python train.py --targets=["count"] --mlp_ratio=3 --parallel_block=false --inner_norm=true --expert_mlp_ratio=0.25 --width=192 --positions="rope" --pooling="mean" --label_smoothing=0.2 --beta1=0.95 --eps=1e-08 --ema_decay=0.995 --epochs=31.4 --final_lr_fraction=0
Rows from block 3 of a small image classifier, named by matrix and row number. Rows with one number within an expert belong to one neuron, the router's apart. Each number is 500 + 40 x the weight over its row's rms, rounded and kept within 0 to 999. All counts start at 0. Numbers have three digits each. After the name is the row's rms in percent of the matrix's.
After each expert's rows are labels from the 100 images, of 14976, where the router gives the expert most weight on average: "strongest on" is what is common among them. Only what is clearly more common there than usual is listed. The data: larger renderings of crowded toy scenes. In brackets: how many of the 100, against the usual share in percent.
# router: router (model.blocks.3.mlp.router.weight, 16x192, trained with AdamW), inputs 0-47
# up: expert up (model.blocks.3.mlp.up, 16x48x192), inputs 0-47
# down: expert down (model.blocks.3.mlp.down, 16x192x48, transposed), outputs 0-47

# expert 2
router.2 093:507629481529471492547565559477465492476517498490474459521510503562519444499545470524568444589507536583531474513501466503549569501488430500459506
up.0 098:585462489536356482454386591499495499490476497462460526444526507434481509473495473435540543429461509518479493541480522494451524463496483499473514
down.0 095:482465431443493505550573553433482467468457529480484441469489501496578477479507501444480569427508477515539526494506550537471469457498511557586561
up.1 100:479489464480412536518445525497526451465478470580497491499485526527496562536438595530497515428492471480521516548537510534410507429469513522450476
down.1 091:542479434523415462519524515519484489457488481488480506489508498567468482547454471455502528496513512522488459475493545508501568483523466495460430
up.2 098:469455460508508505511527494531506460415556476502489561516517503593433508524433479535472476593552475437498492451417471511469456525423505441508562
down.2 104:455484562568464460537518521538567494507524501522476509553473429506470530562514511449447522570468467496466528476500577530522500556546531550524524
up.3 103:491494531453496526468512585503547509486443471472543462394574504477478516498465580502551492505518471458510497442499493456518532582490540536543456
down.3 107:473491509523463488514546440507541538493514522507495488485514474515526459529496465509478537402560569500508432429494550526558522420471458495495528
up.4 092:582557498532561499442529612443481433491502503485497472444415410528482487402493508557509500438505519468488545496496447534546427497484485472454431
down.4 097:486622427557514510556451480524568524481488501450473438488543571477553431476498524483516476514483506535487463458505517570567525553518448489445474
up.5 101:493551481522500517546429461517498533537486486469500460443486509555418468499551478541515491514521451536536561552489515454521458442544478558467427
down.5 102:577470463541437466463479554519483531463526478542467480474540559529435505514558417449463563488506484499542434551487490503444530489481490491599545
strongest on: count: two (54 vs 19.9)

# expert 10
router.10 097:507531446494539505463484420522480595489559462437519531490528552495527474538399479530486473531554492473439505594502492517449560518503473536417549
up.0 100:504443506511434468411447518553583485464545556515494488456470565497535517508539444517435517545533562502530512534473629573498566487508470499491494
down.0 099:527452444422509473455485475484512499581549563535476487525490511474461504508485478568514527444519547419476553501469476480426511515592443473490536
up.1 097:460532449466537533446510509451525433411495420532573508481460508505515563457592512565507465476538533470421554548500432539522489531537551503513418
down.1 096:454533527472504427433547454470567506478455512478489553536428415520459495517489558524518525468510505517535472471488452537432427514487439512512582
up.2 096:468512507459552498522458483517458546479518472400481557487486436514513566521534496500534535515527454433503492530467546457524466507486461574513461
down.2 092:515482494511533455448472528530514545517530504498465549520547513505505515469525550539449460523567531515490459476590473526512535530553608492503525
up.3 102:577500483507504526545539454513522458482494570577539492465457493567441510494561504503570544512563547469544480514513514533490468559462463550456512
down.3 109:472484514448548499527536420522442509551522467463511518502546499526586526445517495495533476444540486446464486479560470482551497467534518470542470
up.4 097:491459519518482502514526521506540427453519536487507523521528547569470462572576417452559477462557473485486554511485520552481473454551477411504459
down.4 099:474455495472463527484486503502501453498517472557492472511462535469491510504590565460483561531538473461484496525513533512438477489504451507502485
up.5 097:457520480464500522477496535491574490492513495512490425534532526515494456528492528462460483498512488500510565468504520538516536479464458533456458
down.5 089:481499470519483552482404491523509449501559447549395498506543514443513501533451525495501478487525485481509519521457473450523483484494494495541483
strongest on: count: two (86 vs 19.9)

# expert 7
router.7 108:439518501571559475504484404543482426538453480489490513550492477498508533521538554459486539498474501488544493421527453530510532498500572522494466
up.0 100:489458530514501472552488495470508503534555526527451462449479482526522556489468443474436546481515470520491555464472477434455484506510461505431555
down.0 091:475494424472480464508549509557573504525410519509526434503515446490477491569428538521461443487469575500464483441433559497485532489565494484576471
up.1 103:533452478498517563531510481465533521557470504450515467457503451523472534567543507472465524508543538506484481517565476467564455503510570541481504
down.1 100:450498494424494448420549584484461541530511523490493624471467467523518500510473450412520516523457466500533431468461496506497477556472433505479499
up.2 102:552538525571403423484504538564574466465478490443489466538541493534557516464482512462504515406439442545612540488513450552503552461524492462509549
down.2 099:497449493508469466527506501479492516532568470490534499470627480562530509494502539492404502529489511521520446504490520467461515548507549584583452
up.3 102:623432442571494478532477453442459413465546498593534529482500483537490482557521485495494536451414456509499521519523538541527459472484547407555545
down.3 093:474471381470498509507512502452527502535569501513468523466500532478528543481431503462431482547500478473559452498486475472538500551519463484433528
up.4 104:505474503483520525502514545580525493442546498453505458456503445603548432502531505516454556478506482464451577511600572450525469402477486591579487
down.4 097:514395438481494541548499538459449507505547547427558564453468462529434505496524577567525524536522452511545501519487537444486524478578482509449542
up.5 100:521537542522454537497473527488543458517486479538515517494488445525550483409481518477536529546463538466491519454538488430513542555573485478448559
down.5 108:534558568515484460503456567562493470527573550478538508462490478503546550524543540445490574504516556524493525507542517465452425432501474432470454
strongest on: count: three (42 vs 20.6)

# expert 5
router.5 100:508503476470538466512488439550421502490503456527481444457475467498454432514465529557510544483484497558566504447452520461486585441466525473493470
up.0 097:556454489522561498593568486476446469478526446532473455504521510532540548522481492543469502500508455564511498444516482455420491459521519439468471
down.0 092:536534535470475519535467536444479454512460490548521489480487512486505482502544495483496528501484474477543494502473434509447581505433441529499546
up.1 101:526494489488565506429490533494528524553496519508440533453496519433501571496468536533515522472448548482419477551549484472528473494456461532443472
down.1 103:539432486516602489494472454535483511574515526517440515532472461512466491483422505500421518469519468438477518549471469468499495520577510531615537
up.2 106:536477525532487546505461512531552548552485542512458513501558500533456511449440586480500505588452496475474526482513510511525542514576429487494480
down.2 106:521499489505463461534495494373450506475450496559498561536457462524497480559512560516507518535479531451503484572502512471487493453534544475472544
up.3 107:448499479524505509485530499410492496448572497545507521537545513481472518470512531492455491474489476475546428446463505535560448466462482489569485
down.3 102:498537485513491426559516499491504502452469473476475511494482517468440597490480467483481428484492505478540544521402511507495439477504528543484486
up.4 090:530550485386528501418511470463491565452490460440539498458488479459481488456496464457518485508495431477512546494499498557507552502518516444576451
down.4 096:544493511442521510424494486575511494497509538508516482553542506545558446486491458512488468465490507562481459494457452535522503507520513493443494
up.5 098:530469520473525449565526474518522521490533507465541487463482494432510543480487530429475577482484508494508472490510494519482516531428549520501542
down.5 098:539464467494440544556484536466485455545434556525530501537457476524522521505497514604525512478503507399513505517503492488470470562512409518446521
strongest on: count: three (45 vs 20.6)

# expert 0
router.0 103:567450478495494507496492502548473557485503458554527476482525522556476492512530490550523471531469447468518471560487545419513500480503449411495524
up.0 101:532408457457542523477490470517525454502521453530464523466435474554509500522491573599538512534532542505536489504483479514511563496609474485599451
down.0 096:482433547440561472482520529482470528592453512587477504546511548530556533495552498537473470450455443492500480571492557552497516541515460437507491
up.1 101:572533502515524480526550532527516508457522438480524476497490442453546534520525456521504534538527492502529478473473522482589416540429523533562493
down.1 101:414431558488457509511478527553566512462528493495532518451481465483457431511484507453527428533484536488553461489406560529476466506535530566535485
up.2 096:482509496486511443478487455456434467553475470459516479555593516553428464481509462493545479611539510486502431455492543464493534550475471475495481
down.2 096:477469531525530540506494455531502456551458486480514458422552571398595471411535457540451474561498586524491480462514497534573453517571501479486553
up.3 100:518531526500514514531496484469467491509426516449493460532544501466473503556497484459457531441516498568528540503449474486556440528515515447439527
down.3 102:505473490488500502495461472567506470507513579392486458507505436523412490551523475464481466575513478486528503591421500543416538440468570496450517
up.4 099:460519564522452540482463537552546456495438541454486524461535545500474536466522478471491535472505471515466522447555502589545485473458496472511445
down.4 097:521526519472544508494509506540435496436502517436535512510555448472600525439503541498510487499478469507503474437450539490515602523509598493496536
up.5 098:522461449531551524511477560469431484550529538527495452553516496465467519486577475504512498422485555546505424466501496500481553463507479580489375
down.5 098:564512445537614503506488460519532496501549497490565520438532602426492505472531479495452458529457494507462458509473462452491483509430455459488549
strongest on: light from behind the scene (51 vs 25.2)

# expert 9
router.9 110:507526539609503465557495501495530515536451607453545430434413470578464448522483537552447532510544494448453488541500539472495495527506539484525484
up.0 105:529540441447436515509510492516568530487512567477459555492482558513498500540492458560509460486455582518438406563513524522518515431453524501442414
down.0 092:542480538409551438414442507505554526504512430541520499425485429413536462539476487497545535491526483510489407512500502402504545445431492504504505
up.1 096:505460419520567545499615517521417440432485470517491431502564508540508570488519469453452457552469517457464474499532475500496518494504498529505507
down.1 104:506403552494490534479492479515555438475453468501541497469543522529495544559506545456412498536555528470544515447473484538514527503529464504513456
up.2 098:482548537557479537447484543489508526534548443547487444543527489441504491563570497459503542520431491511547525505485492457552476480529412498517513
down.2 105:498522511489517532498421438503550512596451515452530444484492484532579513475464562477489505505498505491521507539498499561530561498531485604547518
up.3 100:502464541484462493512502506531516579514492510582526474526500402498494488514422435484420437475463509525518457529546578477613512510570513524499434
down.3 093:517469463462519466510525465492500517498483425476439507506558481560506556462507549411551457517612557477572548536508454571542515468518479524500541
up.4 098:501553512495412465490443423443570435466491453436430510539537532507506541509437529459490481460508507495494503503472457498520459534496536466438557
down.4 107:460554526517490555520449447460546536518577491539464411499490555510527503527487501464496494480514499498434480502473562445540486560469499464454460
up.5 093:507529464492472500504462530447506512469504526517518526451469495498533520550536456443517489451519516453472443496449454483452435515570611574525535
down.5 107:497503518497466518511466477499493493415504480521571493428631495559462511458456484411518462478533529510475542553432429498496447463536519390450442
strongest on: count: two (94 vs 19.9)

# expert 1
router.1 098:477407503481510517509517486461448431535496492509520491513447465457517471475472545470504478546586494570497458422491497483504500575542516542479454
up.0 103:518503547578533526473557415574422462462479426493517452475480473508492508457470552488414523483481520472516449546548514495518501480509512518515520
down.0 104:540495522505482477517465385446531470442451458571518475558518512405494500561539540542433466500473470529425475465519539454489541513502480495494565
up.1 104:530449473498503506459537469449481575522458550483405471538513448492478559520571488547473539553517581423463518473458515508586478489503457494565519
down.1 102:525546494493527495450475509559490536475564480532490504445497564468482494495610464515531523464503555448595450517526467482496553468519490526486482
up.2 102:537503440491483439539487495499505479508490509502488544491456451462555486480500537454523554422519513503412505470473428479527584539457507431498566
down.2 101:565447487451501497475521472496474565362492515507516462484488474466441540477542547466434447559491497460529567560439481552522565494529451508466585
up.3 107:550497531450425557478484474481451471498431498556535438496515488517549548462543532526436548476447539479492471504459551557532522493574580538492483
down.3 089:466424502418551516487457548541528470504490523424460513508415477415495471554515497461516531540537518570444537490412508450503504455567522517446425
up.4 105:492431482543491541553448463471554536501517494507432467502475525569515511475454480463495513491515545562490507543523473447514476447541536504499525
down.4 100:527501469529455472527455450468561486494509530515446575517590560458453508505481523509550511526493535447487496503459523480478505511551456523486416
up.5 092:430502469546450490447505557484556460496521495539474497521485527504532481479508530560482538523526524488463465495586559437504446455530487507519504
down.5 110:472512523494506472443541480494472526484512471484422510437486483506573469512468564471515389503504531508499505496453507515511514511539515590448451
strongest on: count: two (85 vs 19.9)

# expert 15
router.15 093:509549542518524524565512508541463425435484501491482479527396440532477464475472456496535503492565452491450513460464482488487515521529570451497521
up.0 104:491529478495467478514512494506483497600498550514419505534534580489513534452561451525459540449512499572549423476461467525553495503547499543490519
down.0 092:463544494474432514485489513479523509412500532475467517509515463513540567461428436460509545518481519536500509453487467486560568560494503573450515
up.1 105:456435498499516417517553512525500476507487500501495515505487477560401500507553464482438553510462491418441500489524482456476492490514481521494440
down.1 097:527500475523448552492496505428435498468518524538508507442510460548461461579455502555518546546560476501536536464491516538463541537525440463456530
up.2 101:446415453446531513508446490577422497512534523487468538517486520426519500494522454559505472511555538514553444498482400465566550480418539542519514
down.2 094:483483479475453517530428457459495511458514493467503490462513497554557515543514487525529530517515563498521479549474510580509495515475471412473476
up.3 103:504502518535474455516546453567520525507455531544453430513511521514481482407451454526443521515488518542504459468532544523502490468503446525552486
down.3 106:446529547462512537514456490437574561499541521477517457443570588445491490554524444493522483445540541454457501495492460518504528506487541516485546
up.4 101:526515557424495599528517581482502549538500529462463501561503474543539552577473582421537499465497510479519484437496508473573556483563506557472522
down.4 108:524495498472555546506492507512563489533518384524444487477513486498530458448566445535499524467473468542520560488484453450531543556480473503439426
up.5 096:450431576509471527553533547539521508535492487539516499529514518537558563439542456582483479483535498491544481428515528553487444518513563491491548
down.5 106:514501537500486496534527490441550441461542495523477490523550597506450538541474535491484510498475473503458518455490533486493519439492488518564428
strongest on: count: two (80 vs 19.9)